Weights of a small multi-label image tagger.
Model: 3.29M parameters, 24-pixel images, arch nf_resnet, activation relu, depths [9, 9], widths [64, 128].
Data: trained on pixel-art sprites of 400 made-up characters on tiled backdrops, 7.3 epochs.
Rows from block 13 of a small multi-label image tagger, named by matrix and row number. Rows with one number belong to one channel. Each number is 200 + 20 x the weight over its row's rms, rounded and kept within 0 to 999. All counts start at 0.
After each channel's rows are labels from the 100 images, of 14976, where the channel reaches its highest value: "colour at peak" is the nearest of a few named colours to the mean colour under the peak. Only what is clearly more common there than usual is listed. The data: pixel-art sprites of 400 made-up characters on tiled backdrops.
# convs0: first 3x3 conv (model.blocks.13.convs.0.weight, 128x128x3x3, standardized in use, each kernel summed), inputs 0-42
# convs1: second 3x3 conv (model.blocks.13.convs.1.weight, 128x128x3x3, standardized in use, transposed, each kernel summed), outputs 0-42

convs0.48,206,164,202,225,166,185,220,223,214,219,164,178,225,200,209,181,207,196,201,216,241,190,188,177,213,214,191,199,199,196,187,191,187,190,174,205,286,237,187,214,210,176,211
convs1.48,203,204,179,158,237,215,208,180,170,170,186,206,178,223,198,153,184,211,177,195,167,194,231,196,199,210,175,189,168,184,184,221,238,213,203,200,172,202,226,206,167,219,213
colour at peak: pink; white

convs0.125,225,183,217,240,222,172,190,230,229,221,182,172,138,206,195,193,181,214,215,194,212,194,215,209,204,196,233,201,207,204,162,196,206,198,200,218,176,212,196,219,232,202,199
convs1.125,202,206,209,210,206,141,190,195,206,196,247,196,163,219,210,235,204,209,186,162,178,212,194,228,202,222,190,219,192,205,199,219,179,203,218,192,158,202,205,193,219,207,206
colour at peak: brown

convs0.49,203,174,190,236,194,198,204,177,233,213,220,148,193,193,201,185,132,166,229,221,204,216,187,194,179,206,187,230,192,181,178,172,225,165,199,172,202,225,199,203,201,187,210
convs1.49,208,197,206,201,218,204,218,182,231,170,183,191,206,192,190,221,224,211,195,217,188,218,207,189,223,213,214,199,189,178,194,245,217,210,198,165,167,163,200,226,231,247,195
colour at peak: black

convs0.21,210,221,204,224,194,209,198,197,226,218,172,185,159,203,193,204,189,170,224,209,204,215,171,220,214,198,202,183,195,164,228,219,219,179,198,191,200,187,181,204,234,207,195
convs1.21,204,217,231,154,141,189,204,224,187,202,198,205,162,207,192,171,211,212,208,244,150,205,211,179,217,231,235,163,179,232,197,174,188,193,200,194,216,230,204,213,187,175,196
colour at peak: grey

convs0.82,216,200,233,197,223,170,203,286,200,225,189,173,163,184,200,161,206,221,210,228,204,207,214,207,221,204,216,210,179,193,207,184,213,192,222,204,196,227,172,214,216,196,191
convs1.82,183,212,231,217,181,201,193,205,203,232,224,202,209,207,190,181,209,222,198,211,197,180,218,228,197,197,210,190,188,231,209,185,212,204,203,208,209,198,179,208,209,214,199
colour at peak: green

convs0.5,210,212,189,220,207,234,219,214,182,187,212,217,247,223,215,208,199,197,198,181,204,197,161,189,179,200,220,180,188,208,240,207,193,186,201,206,222,160,169,198,203,224,174
convs1.5,208,214,216,227,179,204,210,149,196,190,187,215,270,222,216,247,213,209,182,190,200,197,211,211,177,206,172,199,231,170,205,210,213,197,195,209,171,183,198,195,179,194,209
colour at peak: brown

convs0.70,208,189,227,181,198,176,205,219,226,191,181,172,214,214,203,215,196,202,194,211,225,206,187,217,249,211,216,222,202,222,212,194,167,188,223,205,208,190,207,204,175,221,166
convs1.70,219,206,204,241,260,213,215,206,225,232,221,197,205,189,196,184,193,190,196,206,222,207,215,216,205,186,192,226,188,209,201,214,271,192,184,213,237,171,189,204,226,208,202
colour at peak: grey

convs0.50,185,177,195,150,215,201,205,236,196,214,179,194,233,209,192,140,209,210,203,196,242,196,197,236,192,195,206,230,221,178,219,192,179,178,221,214,220,223,195,219,144,212,195
convs1.50,214,199,202,189,191,132,211,184,209,217,215,196,186,190,197,220,194,210,203,182,224,197,213,215,204,202,197,206,186,219,193,197,177,215,204,219,217,242,198,212,162,187,199
colour at peak: green; yellow

convs0.73,191,211,181,212,227,262,178,209,187,203,177,191,241,225,218,145,213,202,208,192,193,205,169,202,203,193,209,171,204,208,183,173,166,179,205,251,226,169,166,195,210,205,197
convs1.73,217,201,205,190,202,177,212,184,188,216,201,217,192,185,184,166,205,201,186,179,208,189,200,192,173,183,194,242,232,189,202,208,205,208,199,223,211,242,201,193,182,221,209
colour at peak: black

convs0.66,189,189,190,185,198,204,205,261,198,248,158,189,199,198,193,175,189,226,196,207,209,187,227,195,185,208,203,211,209,250,216,179,191,195,208,194,199,182,202,200,181,182,170
convs1.66,211,205,215,188,205,214,193,195,200,182,190,199,209,190,194,156,192,191,232,212,228,212,183,207,224,197,211,203,172,234,218,207,136,215,197,185,234,182,208,187,215,194,217
colour at peak: green

convs0.107,208,205,199,198,208,194,216,213,207,169,214,178,204,218,204,161,187,204,193,196,200,201,201,163,171,206,195,217,158,220,169,207,217,183,224,235,215,142,178,198,199,214,192
convs1.107,199,217,206,210,239,195,203,221,207,195,179,206,238,193,185,197,187,213,194,191,217,206,199,200,164,211,174,195,205,213,204,211,234,182,226,208,227,127,210,217,206,178,191
colour at peak: pink

convs0.29,209,198,200,195,197,225,201,206,215,196,166,221,211,199,225,212,204,231,187,207,177,183,210,182,171,213,215,208,195,174,194,241,180,190,155,190,192,212,220,177,158,193,210
convs1.29,199,208,185,196,155,199,204,165,199,185,217,198,174,218,163,202,203,172,197,191,174,183,181,181,149,187,182,196,221,185,187,191,187,199,237,201,204,207,190,180,238,171,181
colour at peak: brown

convs0.88,219,190,189,214,217,216,206,207,192,229,207,184,183,202,210,179,182,205,190,189,222,198,173,177,187,215,211,230,223,155,184,180,159,189,228,190,221,176,189,219,186,217,174
convs1.88,196,199,208,199,219,208,209,234,207,178,203,202,226,206,207,178,216,209,200,185,198,204,222,189,190,206,196,208,140,169,237,190,189,202,185,211,224,192,206,196,217,207,201
colour at peak: green

convs0.28,182,212,185,216,217,189,213,180,177,201,202,192,202,178,187,210,248,206,186,188,206,213,175,202,208,189,221,202,200,175,210,113,227,163,182,215,206,182,172,163,221,195,217
convs1.28,221,238,170,183,169,207,201,228,193,213,196,173,205,179,186,189,160,225,179,184,216,188,184,188,210,171,192,213,235,183,188,228,201,204,201,219,200,212,183,224,188,191,233
colour at peak: red

convs0.10,196,209,200,143,188,227,207,195,209,256,129,182,216,216,191,211,211,209,202,205,213,191,198,165,227,207,202,209,216,233,192,177,166,189,234,198,220,190,178,217,226,197,180
convs1.10,177,202,178,216,180,251,193,219,192,209,136,210,180,195,208,218,190,201,193,210,183,196,203,186,189,202,168,206,245,228,203,193,158,213,199,210,233,264,214,197,188,207,205
colour at peak: purple

convs0.32,217,225,230,204,209,219,205,176,203,238,147,186,184,182,208,192,207,231,227,207,183,198,208,223,179,213,207,207,197,207,209,202,183,183,219,200,191,182,181,203,248,201,204
convs1.32,206,206,234,203,188,213,208,192,203,237,170,186,214,208,177,213,216,214,191,209,198,207,196,192,185,168,205,228,235,230,207,178,214,197,208,211,163,241,200,189,181,194,194
colour at peak: purple

convs0.79,212,199,173,213,238,224,185,182,206,217,146,181,221,215,209,153,204,197,188,191,216,208,184,183,213,199,182,215,219,186,203,196,190,217,179,246,210,169,170,197,223,206,212
convs1.79,171,208,182,224,172,208,194,189,199,175,145,190,211,209,215,178,177,178,219,179,192,206,180,198,196,186,182,204,204,222,201,203,192,186,200,177,177,214,169,172,159,198,206
colour at peak: white

convs0.6,177,169,202,214,195,181,209,171,196,186,218,201,177,214,172,195,204,189,233,190,198,175,164,199,210,206,188,201,204,197,166,181,200,152,196,234,188,193,223,213,223,227,172
convs1.6,180,192,173,172,216,241,217,175,218,160,209,225,198,202,209,212,214,212,202,209,173,214,218,209,221,178,198,161,238,168,184,202,169,200,182,212,170,211,176,198,220,244,190
colour at peak: brown

convs0.76,204,194,191,172,185,178,191,251,230,212,176,170,180,198,212,159,182,201,210,247,222,186,207,202,193,190,203,229,185,206,212,171,186,189,213,205,239,155,198,197,214,208,187
convs1.76,202,204,238,217,185,237,201,188,203,171,203,204,205,189,192,169,208,206,214,227,192,212,204,166,164,205,241,211,178,205,195,195,195,187,198,195,196,178,188,203,195,204,207
colour at peak: green

convs0.59,216,201,173,209,200,218,204,174,197,201,153,179,192,205,200,164,181,197,196,208,224,199,178,172,224,192,181,202,196,204,170,185,200,227,182,250,193,194,200,206,218,215,219
convs1.59,182,217,214,217,186,215,189,197,197,157,166,216,189,202,198,147,203,181,211,183,220,203,193,169,217,224,217,216,203,207,202,201,167,203,209,218,193,215,222,165,211,205,203
colour at peak: grey

convs0.106,184,189,236,228,201,195,204,200,177,208,193,149,212,198,195,178,139,166,194,240,215,186,222,202,212,235,226,197,213,198,182,230,195,192,231,211,212,224,208,208,178,177,206
convs1.106,194,206,207,172,207,217,210,193,186,198,214,176,193,213,215,195,191,179,203,164,195,204,186,248,178,206,191,220,156,211,205,176,196,175,160,159,180,198,211,182,205,201,182
colour at peak: red

convs0.18,222,189,206,149,194,232,198,168,202,198,259,182,188,192,186,198,205,199,192,207,167,220,200,211,196,206,214,222,176,211,197,198,225,190,219,202,147,173,186,196,272,214,183
convs1.18,208,196,216,158,195,222,203,179,213,199,226,201,206,211,219,207,183,218,200,192,179,212,221,214,204,214,199,170,203,238,176,185,178,219,192,193,132,196,211,210,255,193,203
colour at peak: blue

convs0.92,197,228,208,109,198,208,216,226,199,202,212,198,178,190,202,186,207,236,197,211,245,199,190,195,217,233,202,199,180,196,203,208,225,214,199,189,186,148,213,206,153,208,204
convs1.92,198,182,185,172,216,218,214,251,189,224,218,204,192,202,203,204,202,205,213,205,212,192,200,226,216,183,196,226,221,216,178,200,233,180,217,208,285,235,193,179,222,185,196
colour at peak: red

convs0.69,218,207,212,239,191,160,191,175,217,218,237,185,131,192,205,186,186,175,193,175,192,196,156,196,200,245,196,202,211,215,219,203,222,191,200,185,177,215,229,187,190,208,175
convs1.69,156,189,188,192,228,157,208,175,199,195,174,201,194,228,188,217,206,202,187,185,197,203,235,231,218,200,193,183,201,212,193,216,198,202,205,209,186,229,188,224,204,195,210
colour at peak: pink

convs0.25,223,213,213,162,181,187,216,223,198,229,187,162,204,189,196,194,222,198,216,207,213,208,204,205,214,210,196,210,189,206,215,193,198,188,225,220,194,189,185,186,162,210,184
convs1.25,209,205,211,231,195,217,180,199,209,220,246,193,194,213,181,197,201,237,186,188,224,194,185,217,213,188,199,195,200,203,180,201,219,190,218,215,237,197,191,203,236,231,189
colour at peak: green

convs0.98,240,182,188,220,196,174,204,217,202,207,190,182,190,205,157,189,210,192,213,188,202,213,194,187,187,182,197,216,173,209,182,193,181,172,236,225,222,220,194,203,217,205,171
convs1.98,191,199,219,176,239,230,208,219,228,214,223,225,215,211,203,211,200,223,192,190,206,205,209,212,220,200,210,212,186,241,236,209,232,193,186,188,190,209,209,231,182,219,195
colour at peak: grey

convs0.99,242,187,199,214,216,185,204,182,210,204,200,178,143,230,181,196,208,187,192,163,215,186,191,191,182,193,194,210,176,210,221,217,215,176,206,224,218,212,170,199,205,227,178
convs1.99,215,195,186,207,229,211,207,203,201,226,198,218,218,228,201,211,235,206,207,222,188,195,221,194,182,194,209,234,188,233,197,217,207,192,215,215,202,202,232,214,206,222,182
colour at peak: brown

convs0.110,198,216,218,183,193,184,176,185,174,172,198,255,198,189,194,224,195,150,180,198,191,200,202,201,225,176,192,227,175,224,217,217,227,193,158,192,229,204,221,181,196,230,189
convs1.110,198,166,183,201,192,167,212,214,209,173,180,195,186,172,220,214,225,200,222,208,204,212,167,213,177,185,189,197,211,214,251,202,191,194,172,156,211,201,180,208,213,195,181
colour at peak: red

convs0.122,212,232,196,170,202,214,168,191,214,204,169,171,211,201,218,204,206,216,181,162,194,213,208,224,195,179,204,169,211,174,202,215,241,186,153,180,214,230,192,178,203,208,200
convs1.122,199,153,188,213,214,206,157,231,170,230,213,227,200,186,184,213,226,195,174,173,194,190,224,194,184,197,203,207,232,195,200,211,208,204,164,159,211,194,209,202,183,197,186
colour at peak: red

convs0.52,233,239,182,186,228,189,177,185,184,215,205,184,215,189,195,205,224,172,239,196,205,205,196,200,199,200,195,187,188,193,222,197,236,215,236,170,226,213,210,179,173,197,216
convs1.52,227,162,206,208,197,194,191,203,246,220,172,203,192,192,198,209,168,236,229,192,228,224,168,222,216,227,227,218,206,218,183,216,204,222,175,181,216,218,220,227,227,163,207
colour at peak: red

convs0.53,214,194,192,210,214,233,219,195,218,186,157,180,242,201,192,190,176,190,191,217,187,187,203,199,177,188,218,211,194,168,214,181,142,178,188,210,238,191,197,197,154,208,194
convs1.53,178,202,195,209,184,241,199,117,217,180,185,188,188,193,214,232,229,206,211,186,207,185,208,179,160,196,200,188,201,171,201,195,130,214,215,178,198,211,205,192,142,203,222
colour at peak: brown

convs0.80,238,181,201,200,204,190,195,226,191,217,186,184,200,185,189,189,187,184,206,186,201,200,182,210,233,177,207,240,223,178,181,194,180,196,229,223,187,139,179,195,161,218,196
convs1.80,224,207,225,221,208,212,218,225,198,215,222,196,185,193,204,220,200,209,216,220,210,182,206,218,228,209,233,223,201,223,215,198,169,210,203,219,240,234,203,207,196,211,197
colour at peak: brown

convs0.17,248,201,185,210,215,225,206,189,195,223,174,169,212,186,175,167,190,192,201,209,177,228,206,200,211,215,225,225,187,208,183,189,182,185,195,204,188,192,199,202,239,214,193
convs1.17,208,201,214,225,216,215,193,178,183,210,158,199,213,189,225,229,203,219,198,220,182,209,209,224,198,211,198,212,257,238,221,211,216,215,197,227,144,189,196,197,201,227,206
colour at peak: purple

convs0.40,230,188,193,229,172,186,206,175,198,232,191,173,146,206,195,188,173,217,212,201,208,195,187,203,192,207,201,189,225,187,161,197,173,191,216,229,159,194,226,213,184,192,206
convs1.40,216,202,210,201,251,188,212,200,203,198,204,214,202,179,193,200,210,206,223,209,160,200,199,213,182,192,192,209,171,226,244,224,197,197,194,206,179,241,198,181,234,193,196
colour at peak: pink; white

convs0.16,178,214,222,153,199,198,221,192,212,204,226,180,194,171,227,181,177,205,196,227,196,224,179,197,216,162,193,225,164,186,235,174,181,194,232,198,161,211,185,188,171,202,191
convs1.16,187,200,183,219,204,201,190,216,206,215,186,208,178,213,172,206,212,206,208,221,223,171,214,184,235,213,221,189,238,177,172,198,230,187,208,229,254,214,208,176,237,192,206
colour at peak: red; blue

convs0.35,227,222,185,205,204,236,229,226,232,176,177,200,219,186,185,227,159,179,221,226,168,197,198,194,223,189,236,224,202,213,234,216,240,187,160,168,249,191,188,207,218,234,187
convs1.35,148,196,193,191,200,160,191,149,219,180,209,203,196,191,237,208,256,240,193,188,152,220,179,205,176,171,205,185,223,160,181,214,205,200,222,178,179,179,199,201,155,201,215
colour at peak: red

convs0.22,194,197,210,207,185,233,213,223,191,257,180,180,218,201,206,172,199,184,184,190,220,204,196,213,182,207,200,207,231,176,242,181,194,185,184,198,281,220,186,219,200,220,184
convs1.22,193,200,180,195,202,216,188,172,213,151,197,188,166,203,212,202,203,229,163,178,187,216,210,250,158,226,173,205,243,199,212,185,228,234,194,188,204,219,205,199,147,210,192
colour at peak: pink

convs0.33,172,158,190,210,213,172,159,185,196,183,229,199,194,175,185,206,185,189,239,194,198,166,196,202,204,196,169,201,196,213,174,183,230,164,190,197,203,195,210,223,206,184,195
convs1.33,235,203,173,211,209,160,233,220,209,200,171,199,214,206,203,200,198,226,216,210,200,240,203,187,212,200,186,176,233,205,188,224,166,213,188,178,174,199,210,211,201,179,204
colour at peak: red

convs0.68,208,205,206,234,234,183,199,201,202,196,190,189,217,180,209,147,211,214,200,208,201,194,202,241,156,191,207,244,197,176,212,182,256,176,212,212,183,191,192,215,194,197,198
convs1.68,199,216,225,216,182,199,194,212,199,176,164,207,233,193,205,165,208,200,196,177,228,223,181,215,209,206,190,208,198,229,185,182,194,208,209,213,171,227,213,215,205,216,204
colour at peak: white

convs0.90,206,202,230,235,205,202,219,203,183,167,208,174,189,216,193,258,168,205,218,197,168,205,199,205,216,186,210,202,181,210,198,217,198,166,182,180,253,185,227,184,219,220,198
convs1.90,172,204,193,194,176,213,189,199,204,170,200,196,180,196,190,191,204,203,198,187,191,216,204,238,189,241,218,217,198,229,203,175,183,210,209,205,194,198,211,193,199,211,204
colour at peak: orange